From a checkpoint of a small image classifier: 3.2M parameters, trained on short English words printed on busy colour backdrops.
Rows from block 4, named by matrix and row number. Rows with one number belong to one channel. Each number is 128 + 32 x the weight over its row's rms, rounded and kept within 0 to 255. All counts start at 0. After the name is the row's rms in percent of the matrix's.
# convs1: grouped (16 groups) 3x3 conv (model.blocks.4.convs.1.weight, 112x7x3x3), inputs within the group 0-6, a 3x3 kernel for each
# convs2: expand pointwise conv (model.blocks.4.convs.2.weight, 224x112x1x1, transposed), outputs 0-111
convs1.19 089 [103 111  78  99 147  91 115 119 147 165 123 116 221 104  94 136 127  96  93 178 120  69 199 177 137 133 141 138 115 120 183 104 139 176 151 121 107  86 147 174  32 137 132 146 134 140 140  83  94 126 111 132 121  87 139 143 159 158 134 113 140 142 115]
convs2.19 106 [130 125 109  93 127 157 106 140 140  19 139 119 122 121 119 148 150  89  80 138  94 111 148  97  58 128 178  65 137 127 127 113 149 137 126 146 121  96 117  91 124 126 108 133 177  61  16 116 104  60 128 148 143 132  40 115 148 127 163 135 160 129 131 117 129 143 158 153  64 111  67 111 127 125 106 146 151 164  75 138  79 126 137 143 120 155 140  70 142 181 133 130  84 105 124 155  90 141 187 151 200 106 110 105 105  97 143 102 132 110 127 196]
convs1.20 090 [122 129 135 111  90 195 115 158 118  73 122 156 185 204 122  29 139 139 109 136 163  73 153 136 127 113 168 187 203 125 161 124 111 167 137 169 149 118 105 102 106 115 118  67 138 142 172 131 134 139 165 138 140 108 105 134 120 115 123 137 150 115 158]
convs2.20 094 [126 133 123 149  92 129  93 167 116 120 103 134 147 130 134 154  89 167  88 112 122 161 121 109 125 183 166 111 109 137 131 151  97 170 149 130 142 119 182  88 129 142 162 170  76 116 114 116  99 116 111 149 123 140  87 174 160 149 131 132  88 161 151 109  68 139 154 131 143 177 138 158 182 179 164  35 182 145 177  93 169 143 150 128 141 130 120 136 158 197 189 110 115  98 177 149 174 118 154 144 134 146 169 137  88 128 108 147 114 132 120 104]
convs1.21 121 [130 115 119 148 109 136 130 120 167 125  79 107 110  89 108 158 224 152 111  94 158 120 189 138 150  91 103 148 175 156  87  91 115 153 111 128 125 171 134  73  53  81 141 141 133 131 105 148 148 159 129 119  57 118 163 207 142 121 107 158 125 128 122]
convs2.21 099 [162 138 184 127 255 135  82  87  52 162 154 133 122 143  92 114  95 160 185 127 137 153 185 104 111 118  86  45 103 134 131 130 162 166 127 145 125  98  97 151 125 126 186 130 116 113 120 135  97 107 159  66  99 132 136 162 154  75 170 121  87 111 158  91 119 139  94 146 117 112 177  92 121 112  94 124  52  84 141 178 142 150 119 137 134 180 132  94 173 120 171 124 142 130 133 162 156 134 124  81  88 117 107 155 137 128 152 153 145  97 126 109]
convs1.22 102 [115  74 147 102 164 112 166 207  98 116 101 128 129  98 124 177 148 151 178 149 113 149 125 137 127 119 113 130 117  94 125 128 148 106 110 144 110  78 125  86  52  99 180 170 144 126 217 106 156 100 102  81 109 126 132  94 156 198 129 137  85 119 147]
convs2.22 096 [132 125 137 138 115 124 181  98 178 186 175  70 132 113 164 231 167 109 107 168 196 120  83  91 158 123 143 108  98 132 125 129 162 213 122  83 129 107  99 108 123 126  73 181 149 200  99 124  73 170  86 165 125 127 134 122 149 140 116 121 145 149 136 113 157 134  79  90 154 115 106  99 161 136 135 180  52 147  75 193 106 134 122 126 127 148 133 146 157 138 121 126 129 110 128 126 180 124 106  98 173 133 165 107 147 123 118 181 139 184 109 125]
convs1.23 093 [ 70  81 151  79 111 149 128  66 129 161 135 131 102 122 129 124 131 118 119  85 156 180 174 190 161 123 186 137 162 109 152 105 102 143 125 159 136 174 114 139  85 127 106  88 150 143 123 127  94 101 174 149  34 141 104 142 124 144  86 117 138 124  53]
convs2.23 098 [109 123 152  96 143 132 147 136 114  95 171  95 125 134 125  84  76 141 163  96 123  90 131 137 158 103  92 119 126 125 121 119 132 138 120 117 126 122 132 113 117 124 116 143 101 193  53 137   8 183 161  82 146 121 135 145 128 109 107 136 147  90 139  69 130 136 114 129  97 114 175  60 177 144  89  87  48 137 124  30 115 105 149 125 123 151 125 123 100 180  91 123  91 130 124 135 168 117  62  88 102 185 204 141 124 159 123 190 104 106 118 168]
convs1.24 092 [112 152  91 147 220  73  99 106 101 139 110 127 109 103 151  77 129 142  99 101  81  99  82  76 135 114 167 137 119 165 113  85 183 105 105 132 165 162 152 100 101 129  89  62 165 145 127  81 140 154  79 144 167 135 126 170 180 115 121 149 117 123 122]
convs2.24 099 [ 93 126 164  86 116 154 145 123  73 122 175 124 125 122 163 154 132 130 126 127 152 164 137 116 127 123 199  99 184 131 123 116 138 180 128 175 126 139  89 146 121 125 155 150  48 157 118 163 135 116 183  80 111 124  95 206 136 128 163 129 132 148 157 164  98 155 131 116 138 122  90 145 114  79 190 116 131 130 143 158  74 146 166 123 136 131 128 118  83  77  75 128 164 111 112 105 147 118 129 154  66 165 197 215 173 178 102 187 108 127 143 146]
convs1.25 096 [117 114  67 146 171 174  92 204 161 104  89  97  90 155 111 127  65 130 154 172 106 135 174 153 155  98 181 112 118 140 156 203 127 113  93 101 145 110  88 102 174  99 139 108  71 129 124 115 142  90  93 111 181 142 142 107 145 149 118 149 122  92 139]
convs2.25 097 [118 128 130  78 110 153 170 128 156 172 111 146 132 125 137 120  59 127 157 128 119 175  98 117  95 146 112 187 133 132 132  98  45 102 119  97 129 110 114 164 129 125 179 129  86 140 161  98 255  55  88 136 143 129 106 160 130 171 137 116 101 147 147 170 122 131 181 119 150 127 155 174 121 165 163  99 201 133 135 123 135 130  92 133 125 160 124 126 130 127  67 117 109 137 143 143 134 129 116 189 190 162 175 167 136  91  87 135 112  82 122 172]
convs1.26 108 [ 67 101 147 125 241 103 106 108  56 124 130 136  84 129 114 157 130 127 109  93 181 177  44 190 167 187 120 129 129  80 112 108 140 133 106 161 149 149 128  93 117  98 125 112 148 152 111 132 137 148 155 103 105 111 108 149 123 119 160 116 130 116 126]
convs2.26 106 [130 133  85 147 150 142 128  77 154 151  76 136 118 125  94 102 137 159 155 130 107 137  88  69  85 120  90 210 174 123 124 146 145  79 116 134 118 132  98 129 129 116 132 107 185 115 203 139 191 132  98  92 143 116 165  78 165 145 188 121 121 178 113 163 140 119 126 168 109 133 117 143 147 148 135 114 159 125 138  61 194 134 139 130 121  85 136 134 146 127  98 129  75 111 132 148 118 131 127 117 116 142 200 167 116 108 136  43 145 109 142 180]
convs1.27 100 [ 89 162 103 114 101 117 113 157  70  89  99 153 153  60 168 184  95 121 150  75 164 144 225 158  96 129 119 147  99 150 148  99 139 123 140 142 110  92 117  95  80 163 163 137 146 128  98 113 149 173  89 112 154  91 108 126  63 133 153 122 139 143  97]
convs2.27 103 [158 129 111 110  87 133  94 161 149  99 177 153 125 138 146 120 128  80 106 158 105 119 117 127  71 124 151 255 190 130 130 127 159  23 117 146 131 206 179 124 122 128 135 156 112  84 140 150 141 115  71  92  72 123 124  67 113 141 123 126  39 116 109 192 137 114 114 112 118  98 121 126 127 134  89 169 117 164 137  99  40 106 152 115 119 101 121 111 176 129  97 122 108  98 129  49 129 111 105 127 151 105  99 109 118 124 159 153 125 116 114 141]
convs1.28 095 [139 184 114 107 113 130 120  62 194 166 140 168 138 131 161 155 108 100  94 121 110  86 148 136 106 120  88  99 161 159  96  83 145 168 154 124 108  87 133 123 120 103 146 145 138  78 152 137 134 114 104 143 182 155  86 168  94 103 216 147  77 185 106]
convs2.28 114 [113 149 107 200  82 111 158  78 108 125 109  72 146 133 170 168 122 112 120 103  55  90 165  79 178 111 147  60 126 147 146 111 119 137 139  51 134  64 143 108 147 135 129 123  60 150 128 165 156 182 114 166 174 126 126 171 125 210 122 119 203 143 111  99  96 127 115  97  91 148  78 123 136 166 144 100 202  97 117 132 143 150 160 123 124 123 126 106 123 138  97 122  95 104 129 113 128 118  87 135 107 232 150 147  85 144 142 128 117 144 127 105]
convs1.29 096 [142 148 146 142 206  82 129 153  89 112 148 125 135 177  62 147 151 111 107  88 118  86  86 151 103 119  95 121  97 131  97 118 101  92  81 153  87 161 169 159 105 207 117 140 196 113 109 150  97 135 138  97 142 137  89 128 113 102 115 183  91  84 138]
convs2.29 109 [120 128 132  85 115 165 105 205  89 157 114  57 127 122 112 159 126 158  68  94 101  92 133  94  86 119 142 214 134 127 123 143 146 106 126 170 131 100 174 155 127 119 103 104  94 152 199 197 150 119 165 147  74 127 118  98 113  77 121 137 100  98 110 107 129 131 146 116 109 117  79 160 116 153 136 134 113 148 164  47 144 110 146 124 130 118 126 160 102 100 104 125 191 138 129  94 168 129 115 166  73 149  78  85 160 131 127  64 120 134 122 119]
convs1.30 100 [120  87 114 173  43 202 125 209 119  87 147 114 156 105 105 119 117 117  93 166 140 109 108 106 109  99 103 129 119 106 140 159 107 145 115 129 149 159 145 116 206 153 123 138  93 127 163 132 159 148 151 128 127  96 155  89 139  61 191  79 125  98 116]
convs2.30 091 [120 114 108 133 196 117 144 189 144 140 155 121 120 126 122 120  97 142 124 141 198 125 145 107 147 110 178 108 130 128 122 116 161 144 128 112 116 180 141  86 124 129 106  86 134 122 199 170 132 109 139  93 162 118 115  96 102  81 100 153 163  93 165 165 123 135  74 120 103  98 142  80 179 102  90 162 135  97  99  59 200 136  99 125 146 106 128 144 161 115 148 142 107 140 145  79 210 135 166 188 117 112 174 146  88 184 102 112 151 170 124 144]
convs1.31 107 [114  88  76 139 233 130 126 105 114 112 148 135 144 164 148 127 134 137 117 187 179  94  65 120 143 160 121 147 188 146 111  88 143 112 178 135 125 130 136 158 133 133 135  91 101 143 185 163 149  96  88 110  77  99 103 109 108 101  60 135 172 121 145]
convs2.31 098 [192 130  81 187 174 103  98 174 142 133 108  76 126 140 127 160 167 152  78 142 130 143 191  90  85 128  92 117 103 134 129 155 203 159 123 139 129 120 137 137 133 125 106 118 113 133 145 133 185 135 143 111 160 114 170 101 138  87 110 129  45 130 108 210 108 123 149 122 123 152 137 138  75 127 127 166 160 105 142  81 116 135 121 119 119  97 124 141 164  96 158 126 122  72  94 147  40 134 199 204 155 156  94 129  82 161 144 155 169 127 130 108]
convs1.32 093 [140 175 134 144 106 162 112 206  76  85 141 147 100  93 211 131 161 183 145 136 100 186 153  88  80 103 183 126 109  85 127 117 138 104 140 107 133 127 103 128 175  99 132  87 138 175  72  99 127 133  68 110 130  92 112 100 141 123 115 103 145 113 123]
convs2.32 098 [155 132 132 166 137 153 151  89 100 164 136 132 131 141 115 101  86 119 182 156 128  93 120 123 203 111 154  84 158 133 136  99 138 118 131 153 142 109  87 104 132 130 121 168 114 103  89  79  63 125 169 180 145 143 127 153  82 142  81 118 163  81 152 102 128 136 126 111 108 129 159 130 184 146 188  80 152 148  77  91 109 127 137 120 118 130 113 128  82 187 143 113  46 109 110 108 110 116  75 102 170  99 125 150 174 164 144 125 100 151 131 147]
convs1.33 091 [108 153 151 110 137 107 148 170 223 130 139 124 104 199 135 139  77 101 146 157 113  97 181 107 114  85  94 136  76  77 114 121 126 100 113 129 149 110 125 173  81 244 123 108 166 143  91 134 107 138 119 145 158  97 134 138 127 125 145 116 117 152 140]
convs2.33 096 [123 126 167 113 167 126 159  82 187 153 107 170 132 133 106 122 167 140 108  97 109 146  98 158  83 133 107 150 120 131 131 142  37 192 134 126 124 123  77 139 135 130  82 147 131 138 176 111 155 124  96  62  70 137 109  90 119 130 123 125 150 119 104 170 107 124 169  98 131 181 135  83  93 124 103  87 174 131 169 183  86 170 119 125 122 163 124  89 139  98 138 134  60 148 119 101 206 123  96  68 111 122 138 131  99 129 136 113 137 123 130 166]
convs1.34 096 [128 107 134 173 146 118 140  41 131  81 149 147 127  90 123 110 119 170 141 154 153 111 131 123 134  79 105  88 184 123 108 132  78  97 120 112 155  76 148 109 187  86 118 145 190 153 122 123  69 185  95  94 115 130 182  86 153 161 141 116 106 179 120]
convs2.34 105 [170 128 148 149  64  97 152 127 100  93 155  78 123 140 162  98 206 138  79 101 148 166 100 132  60 129 170 178 161 118 124 119  64 166 130 120 127  95  95 130 122 126 136  91  57 211 112  76  98 113 141 107 159 125 141 165 105 219  98 115 117 170  89 136 126 117  86 173  91 113  92 139  79 143 181 121 155 183 112 117 126 150  86 126 131 125 130  72 171 131  91 135  99 123 131 157 154 128 144 143  63  94 147 120 108 109 141 227 139 110 106 119]
convs1.35 074 [138 118 139 124 183 129 120  92 149 104 111 149 133 127 139 131 158 119 142 125 137  94 250 119 131  96 101 105 127 114 136  67 120 172 145 144 115 146 124 111 129 161 128 147 106 112 214 133 157 106 113  78 248 151 137  94 133 133 128 114 131 100 121]
convs2.35 104 [129 131 172  99 116 185 149 102 129 115 117 149 133 144 110 124  85 151 139 114  86 126 138 140 160 142 165 130 158 134 133 170  82  47 135  96 144 107 106 118 128 135 111 150 140 133 164 153 104 108 111 125 179 123 154  97  87 113 143 119 128  99 106  84 130 150 119   0 162 120 117 156  77 128 200 182 145 102  93 163 185 163 128 141 135 117 135 156 111  90 154 134 111 125 127 150 141 132  99 139 144 156 144 134 149 139 165 114 114 177 130 120]
convs1.36 090 [113 104 111 141 102 178 167 129 182 165 138 138 138 163 139 109 155 132 173  99 163  92  43  86 189 143 176 137 128 105 138 142 125 136 135 198 133 142 142  75  86 116 139 120 141 133 126 130 154 161 190 172  53 165 128 116 126 116  90  93 128  82 124]
convs2.36 103 [110 125  84 158 110 163 100 152 129  84 155 157 125 123  96 137 116  98 148 194 176 121 135 153 108 137 147 101 136 121 129 117 127  87 135 165 128 146  65 146 129 126  65 138 162 115 109 115 114 147  73 189 130 138  60 138 100 172 153 142 182 113  90 155 132 136 141  84  35 116 110 131  73 113 138 139  96 140 154 216  80 137 141 139 138 155 134 151 184  79 172 145 160 187 133 147 215 132 129  77 118 121 166 115 187 128 109 121 143 151 146 114]
convs1.37 077 [166  86 152 108 132 150 168 112 147 125 127 139 165 120 118  99 104 144 170 167 180 121 115 111 167 173 169 139 129 157 136 155 135  87 137 148 108 144  74 134 140 129 114 113 108 162  27 177  58  54  69 144  85  96 112 144 117 106  91 127 157 128 128]
convs2.37 109 [ 76 131 118 111 134 100 113 131 131  99 138 136 128 122 103 157 112 158 128 102  93 141 106 117  56 122 119 145 187 131 124  98  91 125 120 113 128  96 120  73 126 129 163 152 135 108 144 132 123 151 133 139 119 116 101 158 172 187 148 142 102 171 113 150 153 146  85 134  97 164 101 193 106 133 128 141 157 125 156 190 172 138 150 143 142 159 140 101 159 114 100 157 145 134 146 172 159 143 183  86 173 143 111 175 195 163 116 123 159 132 163 133]
convs1.38 102 [112 117 105 133 153 144 126 106 133  75  88 127 155 196  97 121 144 129 164 206 128 148  89 179  69  94  74 127 123 139 107  81 118 130 161 101 109 121 102 121 151 113 133 118 124  99  55 101  99  78 101  95 231 135 113 149 135 147 119 143 127 101 129]
convs2.38 104 [134 130 105 138 190 111 143 127  79  97 134 105 131 126 117  72 150 141 159 135 160 128 122  79 135 121 139  84 131 125 127 123 115 178 124 136 126 180 158 153 129 130 165 140 134 115 133 117 128 137 108 150 199 144  70  88 163 101 148 147  71 115 151  98 185 130 115 207 148 107 119  79 122 112 154 161  92 106 146 140  87 120 108 137 142 147 142 100 125 156 163 137 209 207 137 144  86 135 141  80 133 128 172  56 170 115 125 193 152 150 146 117]
convs1.39 086 [165 100 146 166 140 162  93 158  56 106 109 107 157 143  96 162 150 124 170 127  77 140  58 144  96 138 143 139  98 134  88 196 103 110 127 148 185 122 128 183 129 142 181 110 106  74 127 137  65 142 187  94 141  96 128 132 115 181  98 134 120 119 117]
convs2.39 104 [152 134 168 119 164 160 117  96 140 109  87  73 139 128 121 203 172 103 143 112  84 209  65 118 145 149 131 119 134 131 129 163 150 100 131 175 141 119 132 143 135 128 128 147  95  90 104 108 132 221 112 107 116 143 119 128 121 100 130 109 202 124 115 140 150 132 154 103  72 153 114  95 155 142  96 140 135 136  89 171 123 130 108 117 109 158 118 140 147 141 131 112  62 118 128 105 167 113 139 153  78  91 133  93 134 146 150 173 142 153 155 117]
convs1.40 093 [119 155  97 147  82 124 139 177 124 135  94 132 125 121  91 139  78 153 146 169 172  57 115 151 157 107 109 103 146 143 142 109 144 147  83 146 141 107  82 142 137 159 145 128 138  93  11 137 222 135  91 153 167 104 120 140 119  98 150 122 154  99 141]
convs2.40 103 [161 134 160 142 208 140  99 115 134 118 129 106 135 141 115 156  87 192 106 145  64 143 103 200 148 135 101 143 129 135 135 150 182 169 151 127 137 156 117  88 131 141 118 100  75 157 152 124 151  74 152 126  60 131  85 147 153 105 126 143 107 138  97 107  93 125 119 138 128 159 167 141 144  85  57 104  63 116 113 122 105 110 124 131 135 147 136 111  51 163 154 136 114 163 139  70 139 137 150  65 149 139 101 120 146 127 100 242 144  72 152 111]
convs1.41 112 [161  78 150 138 220 117  71  57 129 130 136 151 138 134 135 103 114 109  89  72  80 164 114 158 114 208 142 113 165 122 126 121 100 147 106 126 112 115 137 130 116 128 138 143 126 128 208 139 150  76  99  90  88  97 122 100 116 171 154 161  88 146 136]
convs2.41 107 [115 128 117 160 203 128 131 143 104 142  78  93 124 138 130 158 156  90 121  95 120 126 105 141 105 124 103  53 136 127 126 109 169 212 136 131 129 179 117 168 126 130 140 119 139 114  75 142 126 169 131 126 124 117 143 142 142 195 123 141 156 105 145 206 154 142 112 127 159 109  74  93 155 133 166 135  46 155 145  86  40 108 138 137 131 171 136 106 154 153 154 139 146 165 124 148 132 133 116  56 190 110 130 109 161 119 114 182 132  96 138 113]
convs1.42 106 [106 153 128  83 181 153 135  73 172 149 134 141 177 168 111 132 158 114 150  90 159 116  34 142 127 138 120 164 113 150 123 162 138 114 164  99 132 131 117 135 175  87 128 116 104  86 105 119 128  93 103 121 116 140 137 200  90 114 159  29 155  91 129]
convs2.42 100 [133 148 154 121 221 140 108 149 167 175  65  81 139 141 137 151 162 167  59 162 146 135  77  84 106 163  82 190 137 145 145 136 135 176 145 114 147 180 137 163 150 146 106 105 130 141 179 153 146  48 141 219  97 144 105 187 132 135 125 130 148  88 128 154 102 113 189 102 190  94 152  95 135 139  88  85 112 165  84 152  61  80 133 139 140 126 133 150 106 137 110 128 105  94 107 111 133 125  87 150 167 144 152 125 146 128 120 105 146 127 137 119]
convs1.43 097 [133 139 132 170  93 177 105 158 116 106 116 144 180 139 109  88 123 130 136  73 107 132  97 116 128 109 137 159 133 109 122  61 152  94 123 126 135 129 143 145  97 112 130  89 195 130 145 114 152  75 126 172  81 174 145 199 106 180  86 158  55  77 172]
convs2.43 104 [118 123 159 168 111  81 125 139 145  80 141 194 123 125 126 172 122  68 177 100  97 128 148 141 173 145 162 119 133 127 132 121 127  81 131  68 126 157 168 109 126 123 116 130 188 117 206 167 103 112 122  95 153 114 148 121 101 136 116 126  79 179 177  88 136 131 134  85 125 122 128 108  84 195  87 136 178  81 209 199 182 113 134 111 117 158 119 153 220 134 141 134 147 133 109 110 155 127 102 131 132 174  93  67 127 150 105 108 123 146 120 126]
convs1.44 093 [122 146 180 126 168 197 111 122 119 113 111 145 170 125 133  98 140 111 161  80 112 125 140 117 101  97 151 156 167 142 117 134  92  78 161  63 170 115 112 149  54 111 172 133 167 107 150  92 132 133 119  95 179 149 164  86 117  98  83 163 102 207 142]
convs2.44 105 [102 131  76 150  82 181  72 146 108 105 121  87 147 133 148  83 111 201 103 119 113 160 106 130  83 107 129 103 116 142 130 137 163 168 135 132 140   6 149 137 129 140 128 164 113  83 185 138 149 122 158  75  74 130 138 127 127  93 134 139  32 135 142 198 179 128 169 147 150 111  56 226 104 118  98 120 203 111 138 163 132 162 162 125 125 164 123 209 102  83  87 126 168 106 114 158 123 126 150 123 105  88 172 160 150 118 153  95 121 111 144 140]
convs1.45 084 [138 127 148 204 149 169 164 159 152 131 111 138 107 101 164 144 214 120 156  93 105  88 187  79  64 124 122 148 153 110 112 136 127 141 196 128 152 153 113  96 113 119 140 129 161  93 179 106 139 164 128 109 124 116 112  77 132 152  51 101 148  94 109]
convs2.45 110 [137 142 145 143  65  93 139 141 136 150  86 183 129 122 150 111  92 127  91 174 126 127 139 204 117 168 158 114 161 139 144 114 132 113 140 153 133  89  87 137 136 130 171 113 109  89 196 129 144 125 137 150 165 131 109 149 136 119 137 117 195 128 119 129 110 125 109 143 139 177  68 157  72 184 204 108 154 164 157  75 140 167 120 140 139 125 132 114 126 139 160 127 144 111 126 176  88 141 198 143 138 195 174 185 196 141 100  83 100 143 112 140]
convs1.46 110 [107 157 173 134 147  80 183  82  90 142 127 187 124 101 118  91 168  96 112 134 125 110  75 133 146 198 144 116 208 130 150  50 103 132 112 129 134 119  84 121 187 203 133 107 133 163 143 159 124 134 130 128 122 125 119 123 131 137 148 116 122 174  69]
convs2.46 100 [100 130 119 155 140 191 181 125 122 120  87 154 123 144 147 124  94 125 156 118 138 124 144 128 136 141 170 174 137 126 128 161 101 146 132 178 130 154 100 137 130 130 117 167  95 198 147 108 153 116  91 157  67 134 111 125 103 140 127 131 110 126 135 158 148 112 113 140 116 163 108  73 119 128 125 159 143 127  74 150 133 116 131 127 136 131 126 119  98 135 121 121 143 106 147 187 138 120 162 200  58 125 129  88 227 143 162 128 116  72 152 189]
convs1.47 110 [149  72  87 163 167 189  82 155 105 148 142 139  91 210 128 114 117 173 122 215  99 127 108 103 127  90 134  66 155 114 152 204 153 134  98 148 148  91 102 105 139 104 114 179 159 139 125 111 134 121 140 115 128 121 137  66 126  96 120 153 118 118 137]
convs2.47 090 [109 132 146  77 160 112  98 117  93 205 114  98 126 138 168 126 110 104 130 138 157 103 170 154 107 119  96 139 143 129 130 129  91 143 135 131 137 112  88 140 141 140 217 120 110 117  88 123 101 119  95 184 177 136 148 163 118 118 125 146  79  89 136 138 100 126 174 161 107 116 143 102 160 141 155  52 140 115  81 126 150 124 117 127 126 141 128 137 154 221 170 135 154 154 141 127  58 133 179 171 114 133 128 127 122  96 117  97 116 120 165 133]
convs1.48 108 [106  83 105  96 188 113 131  98 129 134 103 122  78 109 150 159 195  79 121 129 160 158 120 154  72 144 137  83  86 156 115 157 137 160  99 137 109 106 129 119  69 159 106 165 127 141 160 136 132 129 149 133 122 121  78  61 116  72  98 169 177 198 104]
convs2.48 096 [149 125 116 246  80  97 133 110 185  97  58 137 133 131 102 132 128  91 143 119 152 144 161 100 155 110 177 163 159 132 124 101 159 112 122 116 135 171 158  86 124 129 175 135 184 147 142  86  98 145  30 171 186 131 117 140 117 142  99 124 161 115 132 124 127 124 107 155 158 165 159 106 143 127  68 112 152 153 119 185 127 116 134 125 127 145 123 122 125  90 187 129 133  98 136 110 142 126  58 239  85  40  17 115  71 148 118  81 113 137 122  69]
convs1.49 115 [ 82 121 144 214 126 136 125 111  98 138 147 138 129 120 128 152 137 123 128 127 126 196 150 100  98  63 166  95 114 110 175 165 110 137  74 114 117 147 141  95 103 129  78 191 123 122 117 124 140 201  82 123  39 142 118  92 112 116 183 121  97 129 148]
convs2.49 106 [143 129  47 223 118 114  95 167 132 111  84 130 133 113 173 160 124  96 123 115  95 109 133 159 160 131  93 111 138 128 130  86 167 114 128 119 132  72 138  95 124 122 146 173 210 142 117  93 150 197 128 170 120 137 109 164 103 113 140 141 150 130 146  97 156 126  96 191 115 109  63 125 175  62  54 200 124  38 133  85  74 137 117 120 108 140 119 126 132 188 146 133 161 146 114 148  55 129 114 166 163 111 119  83  85 105 132  99 107 142 124  84]
convs1.50 109 [ 81  99 122 140  94 212  86 197 123 142 171 167 111 128 111 121 130 115 146 102 113 111 140 157 126 144 121 122 134 115  87 166  93 122 107 116 152 153 114 104  92 127 103 120 158 135  53  77 115 121 182 178 180 157 179  85  70 127 187 141 115 119 121]
convs2.50 093 [155 135 147 223 104 126  98 206  93  70  85  69 131 133 151 158 147 156 131 100 175  97  79 100 168 142  97 163  84 133 129  94 135 181 125 129 136  93 196 130 128 127  39  89 156 129 162 143 165 128 100 114 129 130 118 137 133 108 143 131 190 123 104 106 147 128  90 195 107  89 102 111 169 154   0  97 107  94 149 170 126 125 113 122 116  87 124 100  63 163 116 126 124 106 125  70  93 128 166 116 132 110 154  98  96 118  82 106 157 129 130 101]
convs1.51 087 [102 118 155 122 150 136 145 101 192 114 102 135 136 129 146 130 124 128  93 122 140 165  93 127 196 124 113 162 158 127 176 138  66 113 125 140 153 181 128 106 122 133 220 122  87 109 126  96 106 152 116  74 215 167 105 106 100 141 188  82 129 167 105]
convs2.51 103 [113 122 144 200 136 131  97 158 122  63 194  87 129 124 150  76 154 122 122  98 130 131  62  42 131 138  81 138  97 125 127 162  71 167 128 132 132 103  94 128 126 129 131 128  82 138 134 162  64 131  97  96 133 118 140 155 112 127 126 118  66  92 126 115  88 114 157  60 205  60  70 140  81 166 109 118 143 204 171 112 124 104 140 112 108 206 118 180 131 109 124 119  87 112 124 119 162 120  81 175 104 152 153 100 116 128 148  33 140 122 155 113]
convs1.52 103 [172 135  95 106 117 104 116 115 125 139 126 101 167 132 149 148 127 109 100 190 128 148  89  80 128 166 113 143 101 147 157 159 117 150  85 110 143  98 145 109 109 127 168 142  96 119 163 177 157  86  71  94 134 130  96 166 149 128  74  61 145 243 146]
convs2.52 100 [154 135 137 120  60 158 154  88 180 191 128 136 130 119 139 114 161  51 141 137 110 150 165 122 157 114 104 105 158 119 130 116 168 156 123 160 129  96 184 131 123 126 165 104 143 168  88 123  84 150 189  63 141 119  62  73 135 105 155 129  90 136 173 116 123 132  91 116  87 135 100 110 122 183  71 116  78 150 140 137  74 146 100 109 121 134 116  61 125 149 115 122 151  97 127 115 109 125 120 100 145 161 130 151  64 159 125 108 116 139 110 127]
convs1.53 108 [130 120 119 136 152 148  89 135  76 132 104 136 163 119 144 120 163 156 142 190 110 121 141  84  68  86 133 127 146 152 105  70 134 110 139 144 103 182  95 120 159 128  73 148 145 113 223 156 121 176 135 120  66  94 173  47 117 148 125 147 113 101 134]
convs2.53 092 [106 127 101 189 254 118 169  94 178 180  90 116 124 126 132 119  25 159 119 149 153 129 148 173 155 110 113 150 132 123 122 111 172 207 127 125 132 212 122 138 120 133 143 124 171 121 124  71 136 169 140 163 119 124 135  74 149  90  99 137 131 126 132 133 196 126 150 119 174 130 189 104 113 120  50 154 138 138 110  95 130 116 105 123 121 120 127 127 161 130 237 122 133 111 104 132  59 132 129 104  99 181  83 108 126 159 129  61 137 116 141  93]
convs1.54 096 [180 121 153 161 139 101  80 125 148 151 126 123 125 136 145 135 155 142 141 140 111  97  78 107 117 133 142 141 115 151 131  83  96 111 154 116  91 163 147  83 175 138 129  68 133 132 201 148 155  80  46 119 155 175  90 182 181  79  77 130 160  91 106]
convs2.54 098 [134 123  90 230 112 107 130 130 127 171 122 137 123 126  93 124 107 131 155 117 156  96 112 153 110 138 154 193  83 129 132 128  87 139 113 140 128 129 123  87 132 122  98  90 102 135 177 147 134 135  95 135 166 139 149 150 161 180 174 127 155 147  89 109  66 123  63 100 173 163  64  86  99 161  47 128 197 122 140 128 184 127 139 127 124 141 125 128 122 152 123 127 249 129 152 149 136 122  81 144 215 208 143 135  76  96 117 114 141 108 112 142]
convs1.55 096 [117 192  94 181 165  97 160 147 123 160 143 110 141 112 140 128  81 136  88 129  82 108 131 160 112 205 117 117 121 144  76 121 150  76 223 132 144 126 127  71 119 109 143 136  86 150 160 167 124  89 150 158 128 137  99 131  91  99 161 143 129 185  89]
convs2.55 105 [129 127 149  61 121 136 158 100 126 178  83  76 127 122 125 132 164 178 156  98 117 145 116 138 152 135 137 169 156 123 124 129  76 174 118  88 121 138 135 139 126 134  57 149  70 107 135 175  35 135 102 146 101 132 179 160 121 175 130 100 112 124 127 114  89 119  93  90 151 131 130 148  88 106 167 102 146 202 127  93 176 133 123 118 122 101 117 183 105 118 161 128 122 108 118 212 124 121 133 163 165 167 160 154 176 137 129 149 122 143 119 103]
convs1.56 093 [123 104 158 114 133 124 111 107 100 177 118 112  96 132 118 107 103 122 140 159 122 151 113 124 147 154 127 115 133 147 116   0 198 154 108 168 141 148 115 143 111 174 122 137  88 105 124 117 121 144 117  94 100 107 142 112 126 148 163 100 122 143  91]
convs2.56 092 [125 132 136 203 134 129  98 152 164  87 135 104 145 129 148 169 132 142  83 141 148  83 161  67 132 158 209 155 117 132 135 115 140 103 149 133 141 121 214 158 132 144  99 149  71  95 163 118 108  50 155 180  88 149 105 158 138  79 157 137  80 145 164 133 107 123 134 134 149 121  78 140 176 157  99 130 201 137  85 201 128 124 128 130 130 112 128  95  98 132  87 144  82 132 146 124 138 114 141 115 123 172 126 147 167  99 118 165  43 155 114 190]
convs1.57 087 [102 132 145 124 110 134 116 161 114  86 119 100 138 143 176 135  74 144 129  94 112  87 133  95 101 131 144 123 213 131 207 130 175 158 194 155  70 136  65 111  71 109  94 113  72 122 146 115 104 133 155 146 108 140 123 164 158 157 169 114 164 113  91]
convs2.57 102 [102 123  53 129 107 165 108 121  79 101 203 120 124 107 157 124 126 119 119 152 172  95 140 178  79 129 165 199 164 111 119 125 144 124 113 159 116 139 171 142 122 110 102 103  85 151 192 111 168  72 151 130  74 129 156 155 143 133  97 139 116 152 168 123 129 121  97 136 120 112 141 190 114 171 173 117 142 167  91  13 143 113 169 130 125  90 122  89 158 144  69 133 114  64 140 156  78 121 154 145 151 190  27 191  94 143 143 146 103 113 131 107]